Rows from block 5 of a small sound classifier, named by matrix and row number. Rows with one number belong to one neuron. Each number is 128 + 32 x the weight over its row's rms, rounded and kept within 0 to 255. All counts start at 0. Numbers have three digits each. After the name is the row's rms in percent of the matrix's.
After each neuron's rows are labels from the 100 clips, of 14848, where the neuron reaches its highest value: "top examples" is what is common among them. Only what is clearly more common there than usual is listed. The data: single notes of 20 synthesised instruments.
# fc1: MLP up (model.blocks.5.mlp.fc1.weight, 640x160), inputs 0-79
# fc2: MLP down (model.blocks.5.mlp.fc2.weight, 160x640, transposed), outputs 0-79

fc1.541 127:094113121143162086120175118150118121163102135101136160141099070125080118129153143148162127151118195053144138119101130116132117147100175180112113156111120114166158073129134111093168132103056091059148095120155215105132109124092137066169138114
fc2.541 118:090165110159121197076156171106072097115108154068084149051082080105208124150185105157110112125180095183093167111129145114123060112146142072089159130125131141152094095122139092157148129123141124097099136123113151101118142074099207144119110102
top examples: decaying tone; octave 3; plucked string-like; instrument: horn-like

fc1.209 112:133197073135123077181096172161115068107111157144125151175099092153137109134148121157146220174151122121169139124067125075155099123098101130113172128158177135167159142163132129185102144155079155125128111119087126150162152125167167116112154146
fc2.209 098:128136161099082103076142119103158137109167120188108070157086110127141154148155117165145091109143116153219110164071150104113105130146118070099151116057129133113065094134121120171122136149108143099116082114182121155072111110166096183124158157
top examples: oboe-like; white noise

fc1.230 103:112159116147095105106124158148123155164108151171160187136096107107102126079106126153171157126131081117129097119153113162131156063130073077087136182152138096124094163122098159085092169138187124151127153158124164083136146167113125104136209156
fc2.230 103:126086119114141105140164120134138126079159177116196098091130124076161142235139065143151103148029145172088145119128125125140120158124198142121115107149138194150141125087176168120123120084131144088157136143115132082124121144105106151158143132
top examples: decaying tone; reverberation; plucked string-like

fc1.381 086:134112118120165116169105131114171150071069119133109085155186151132155149111127176130100108129151122155210040155142152108197154081182093136092164137176098077132118074148091129101148124110067177097100100077143101171152125118102137119108180143
fc2.381 093:112124084158097138138113142117074121208186090155151061162135051104081137124154165139158169097140124095211054196167138153079118170134127150131124145134128097139083171124137184109154128142094113130113134166161120111097076120147098163108143087
top examples: reverberation; clipping; text has "clipped"; horn-like

fc1.266 084:136129138104061106148163149169165134084148214123103069146159211153128068118097108156093135116130131124074075145128163149178121112149125090153171134100160157171139122136150120118162117139155120208124143124129117127073100139105105197182141073
fc2.266 121:141104105154135108108082138132125173167136122151136206114150067140109094124116118092147107171157175131110108124121090109116152169107119124122148139193104141119187168141145089180124132135165118174112128143135141155093106128127159121153120162
top examples: square lead

fc1.597 116:100117152164139092158206198119093102147130098150162121117106102184136152083125157141090098125181144127147132154088116117095095118145163091162165162108023154133133133110146075089077139157112119167127133148138098109169136121154158151106135125
fc2.597 089:121134112222147159083134174183139136159126107151102100176127166167145091078134116144119078095181156116145127104129118151137102137179096128133154058173179149146095138143126096125114138100143109168111072148120109113182167146063125133118166185
top examples: decaying tone; piano-like; E

fc1.372 074:083152107120111125100137093093181121163096143118130073149118157168077121126184092143057117146150091131190131109126137153098157158155136138128082189071188197145142123154115155123084141083131152154128105136135115158132138130158135098116095158
fc2.372 067:103113080120187099136165138134148116133123119133123179153157118087098088144099114095089109121161088158098097147137142065193159072123132164090130109140115160130094115180107177117082107116127198164126115122110133143110157136117165122089112171
top examples: trumpet-like; F#

fc1.52 104:132100134102138142118107137185106122091113131136141114114213151113135092109152132155153076115092087150135134159140132133110135140102126121047218128074121142101107141123167097151120113122154100113135166085104096195147130083103147175128189046
fc2.52 114:094125128168139088056105128151161154141162153149053197128173070079071114103136146110113095173141135107158148160099124102112164130071151131130096139086114103131156118109128099106139122131120066120173144171153097118104107061166158130123180129
top examples: reverberation; text has "reverberant"; plucked string-like

fc1.399 120:106134116124136146139136088160190108115114108151136122156120129100125114134134052168104123146109121165128135151220155160100168164156186119107091153109131120104151118118075096130133143172166112156026160137085147195135122083192112086132119236
fc2.399 108:090058110139126122153067127131119117126106148099134125146131165154130087101119179103128152069151101173140130173145154140100119125145178137131129115111121129183171121106213157143149163178105165101114120114135152176091141099123129220176124109
top examples: string section-like; slow attack; octave 2

fc1.164 090:088025131189158129112148109139157178127194134090128096128125156198139100143165139106133146183178133133138074150175145115151182128155135151198120146053147130114178112148170149107150143115079095137064118041119128128072140118164127151194109052
fc2.164 086:085146141122141127125136074093093192152086121165139119121155115150184071142121101062106140176145114133145103122114115072081164117166108137115106069055121157100133086106084177089124129128073128124103145181092201150146074122152141164152074143
top examples: trumpet-like; pink noise

fc1.615 109:130166093095119108094145099079158125213109107133131232110094094096094153096104151145113136119169124119145049163173116072153100075098105120137093117197134158154131134173122165118134112129123142139157105081199167118160100200132145128109151130
fc2.615 110:133147137177148136179159128113105096001115098100141035162118124153138103149157126127144085103145152140158083098180083134144126117142110151130153139113119179123132080074132155110139128162115154105133081090129103154104143130084097152138176119
top examples: quiet level

fc1.50 094:171140148120171118135186105120116116138147188121158200142160113174117118158046067128136158187108139117104103113139146154111134172120116106128123120107151145147118135108089106132134069193124149147165091121136122116141087187125138150147127125
fc2.50 121:193147151151049112179181087108159139121113134142141167159176139153148144077067090149120105202117144112097085094144124142123182091095135084100154131097095140103192101127102094142151058185140151160126109162147127150111108178130116096159108120
top examples: reverberation; text has "room"; text has "reverberant"; saxophone-like

fc1.26 098:102145056151136099088134144112083101100156115128122161178131190130055104100118135129109137176162091169075128161158080096165113187125081134139101102122179153146149123178097109159173108116091114148167176100114113069105168111171179200130109098
fc2.26 099:085108101126140161076168115074138102102100116068157133093121118088193147084092114160083158151127104114139080102142129151129157169083079086083157147135090111181140091131155107127127151140137135083094144160098130132103150113139081155127136116
top examples: square lead; octave 3

fc1.460 106:094115086073115072196105099101113121130133174177132091164146161143144138060121057149079164134123088094129137196102135126126124137212073133114127151102113100161149123132107162134137124117145121111166166116095128129113143159131118199080083130
fc2.460 094:097143120125183168144184129089140122113129136111162119128128160167184142079121068113095139098140126124146113125134125163107135135134101130148121151075160116125200116146136130154151184137096076101100145182131176013164120156094149167072103100
top examples: square lead; octave 2

fc1.378 099:103132147166096096126153114129162134101219159166106181167146110071157121129130189113177079118067138102130161138136102090191181121114080113108161109123161108087127129135122124176201149134158096172095145075143107124114100184095141140105156118
fc2.378 093:058138130154186135122204120177103182147104163091096051151118158164132059145167151133127088141113153120126146181152164132110164144088162128144059092170104081132141100168178113090179144180152131123112153172089120101106123186095110128159170132
top examples: oboe-like

fc1.349 135:110106081092128042124114148071132147131120134142124153138116094118108133131143147081128118116096045120145163142136125176142090127041162134216113152188157151186112156153122117154132094093140104156119139137046166119136197143156148150152188129
fc2.349 143:118132085138146181130129185100076120104146124152121116103136135099178130109144108062110139128120120171203162095162097121097121108173069084105111121116126145112247159175143114133178128109113110080150176193160180109124091163112123161128155131
top examples: square lead; clarinet-like

fc1.459 093:169131117155103094081144111140131130193116079156140126057151139179072157117129148111092159088084137111109119090132066096160148125127149079142136133148170177150152122155172080062134137109147124152128121137252104146148078132094126130115145150
fc2.459 082:149152170184199176129092187188124092101107169151104119137171104119172191178141171091174153111118134115191157088145078123118163121173168190111154077142089136110110161140101119115137121146146103121181105134116136119092177151153098090157152141
top examples: decaying tone; harpsichord-like

fc1.101 099:125107125167154105241118163082140145137104125077089122099133111146172122097054101187122131174055156164136100099163152148112111127137098096138138141096105148110167122160162089141104072126162087158165110117127140160110119120121101099166156130
fc2.101 107:101148123111123161255133106128171187117131139126066117118140126171105081137100044087115112161179144121110113099161098172130132100109174112156094137137102127073108118128117106112114082126155109164162131142130106136120128159160137138123188157
top examples: reverberation; text has "room"; text has "reverberant"

fc1.502 102:192118165053133132118110170115080127223073138155160099132123113108191110215141178093124133153123119188157071110127100148106123058151199120208121153158070143138134124120179189105104169160112145145161081177149138065146127117079119102157159142
fc2.502 092:208160101150137104112104161105163108082149155117154109090125129164097158072180130159140153200108164105129090107154115165122130204117055153116109089117204135128145114140131137228100166136071153077114140167085079189137135123169128142119103177
top examples: oboe-like; pink noise

fc1.376 111:135166092131135124121063145089138109139144166166118165127118137106079092120133117167119135138103156095116156114078098088170091157090136156091182123214120120147210103182131126163108220136122177113124141139024105125068139114126084163105151150
fc2.376 096:155135133119064094163150085138144122142100110141186147175122125217184168194132117135134206165156115118151131166106106142154140148191119110069146095101113132074149106114115118190122192131148118089157111121166133117179136118157119195103112165
top examples: oboe-like; octave 6; pink noise

fc1.594 100:129154095095171140089119077126113135089099117133115150101167174112077106148154203109050070119100126168094121123143158100138133104143117164142214137192160134109149179123138106137175171113185095135189122159171097103161143173120124171074114144
fc2.594 115:126173154143103103138151076166170134122147131122120195121135084101155131112115189176164090098108100133113150144074128121134125140125128173086118129094064109117121071159103156083182159103146083119199090177130136106053156155103137094111140172
top examples: trumpet-like; organ-like

fc1.601 105:124214166122130175145132154127108096138141093149142188156144139102104098141104106150081123159143111101147103114116089107102112127167130113094137134036161146106127125075111083119130181147143105116137161081164099111053173164164102160073102073
fc2.601 096:159098099109153112160138109149103140103182106142145139126103138091102171100143131125125139117156091144107059110089154112103116155084111104096193137054149142109103155145108131177154174172089133044111144133182144035017130133108136143114129044
top examples: square lead; octave 3

fc1.354 096:083146100193086098103188181155130147130120112074125165121100112164082147116159110086149104148153169133123111147134140060168159088079149091080139086174151188147123092132128127101117141123082141116188121162049170086143066135106136195120151154
fc2.354 104:086170102066114143105188164127119137138138098102117165104100189147179154174142092142146132140129169114145095127154093134132132189140096103148131164074109148160110140120115144175087131144075100158165094111112068117150149075136149119125127114
top examples: reverberation; text has "reverberant"; plucked string-like

fc1.207 091:100071108137105140134096129145133118154122129172139053133128157067114172066097080190085115077111123145175120190200124152114164098090143100185073188083049153118161113088171111138108151093125075107108161132107066162129148140156137150193119147
fc2.207 083:126103127110162153110165085101147132186094173105201118128124142159108119108086073103078164108101096096144115085139128122136204124136132044137121151139145075121159182104168093147114121139132179127182128155170158162116122127086103141113133078
top examples: oboe-like; trumpet-like

fc1.501 093:131166127178048115111136138123142134122139132126081138200187131181164106144133114205201150166209060096116148145048139083125187188100168115160144171164159149165125127175130128140163141191098170083159071143087137126152116130040132122141122135
fc2.501 092:057135103138157169117224105131130121120067168114141073125114103113113063119190137127130103154171056156147142067127129162141177077129157103160139128065164163152098131096151144079126100200161086156112149068136133150077135136167116121147095136
top examples: decaying tone; octave 2; bass guitar-like

fc1.443 093:106110095100111136148111127089207139143099162145112141125141122176077053112182096180146101108103144128115080119151079157118140122136132095090171135112133174156149151184180132131133106052100096143151118106123111161121146147092171111139104097
fc2.443 082:085111085077169132123117163137131127087133128136093137126143093107102048135116124069057067167129145124076107159144142135145103105138165106145122149086125199144160141155152078092133191197186063102097121091125109120138133125087162133153163194
top examples: trumpet-like

fc1.243 099:091099134125140152116144130143190127127136123124116128105137182202129118134164072184135126109106171190149188132175144161125132134190165105115107151116137088127133082028094123128164105210198138130117200125082181139109125080217144121067138166
fc2.243 086:121071115083105134133114138133111142111134105068192192111157096113160094115138135092123156064174132144152140142122098193119126122144150131139117117121085205192130130112144149141160154140102114121148168128138160247124140150168091120201122132
top examples: string section-like; slow attack; octave 2

fc1.295 101:103149097074081134109149162103146124135131107124122167114099093082114133155138071122143095150189069135130151152127150134149043118169126162103157119159137114135105075142177117170164089119151047108134183110120070083149194108088102062155170125
fc2.295 123:125168154052158162123166076143157103159131142157126151142101183198153121170143117084144090180158104120158146098106102212131107061177148127103077119155088145148128176124163131090103127081136062188113168109173140159157120169068138110125151186
top examples: square lead; white noise

fc1.323 073:174154057102125100138076109138153138114145097107112098069191066118145033132137073109134124144093095107080131107113112126175125095086107144103180128077145137076124170183090129143085175097122182111117137145095141056124152102108132122127092129
fc2.323 089:113117159175089132145112134111139110117108164163133169133100186125137184133108115154091083151100092149092159049134143193105119143088160132159116097130132105128122085088170126117083145114145143127133146106104084230178158094071150154151086131
top examples: square lead; F

fc1.125 085:096089172124156135128161157096148079115130090100121085086024130077121127168143090176171138126082145127181125123133088134073133159143151066084119149147124131116106104142122136124119096155210056129081109096134155098089186046118116136099158136
fc2.125 102:103186108129106123135145126110075121147132088145087122102088082129116129138129130080065136173091171165177174090144160173157140100129171099146123065142139124118091179146165128124118091126169047161094130129193123161233179173142133137133165138
top examples: reverberation; text has "room"; text has "reverberant"; clipping

fc1.606 094:120098136122081114133080119158136150155068107168148136171145090121098167073087090145120113088129127151089113134135096120081177073097109119056156086164120111079145110088172084089146114086104090142188117131163119150092099116110128140119118123
fc2.606 090:117134087147134119137148131095093134152093113112161077142128169128109155160129173165126115122121102114116063140166136133183145139126113097066135206108212136114102185131162108153160113102154130141131084137161204104120166125167124105147048120
top examples: quiet level; thin (high-pass)

fc1.135 101:126159124123154067137134094164122113137109114132153108110130120069097103120071129148086162079071064123108153126065141120166113152080145168112064123148070111096127065117116110057102171122122038129148126160097148091083143118151081082104119106
fc2.135 090:147117135173114149142145083155170137100058129132132151130163157065175169061121135182122115091082079177074138153067155190090151072102156129162141121156137151185165148092126144136166113115102087195128044193160128151111142209112109138093126085
top examples: reverberation; text has "room"; text has "reverberant"; oboe-like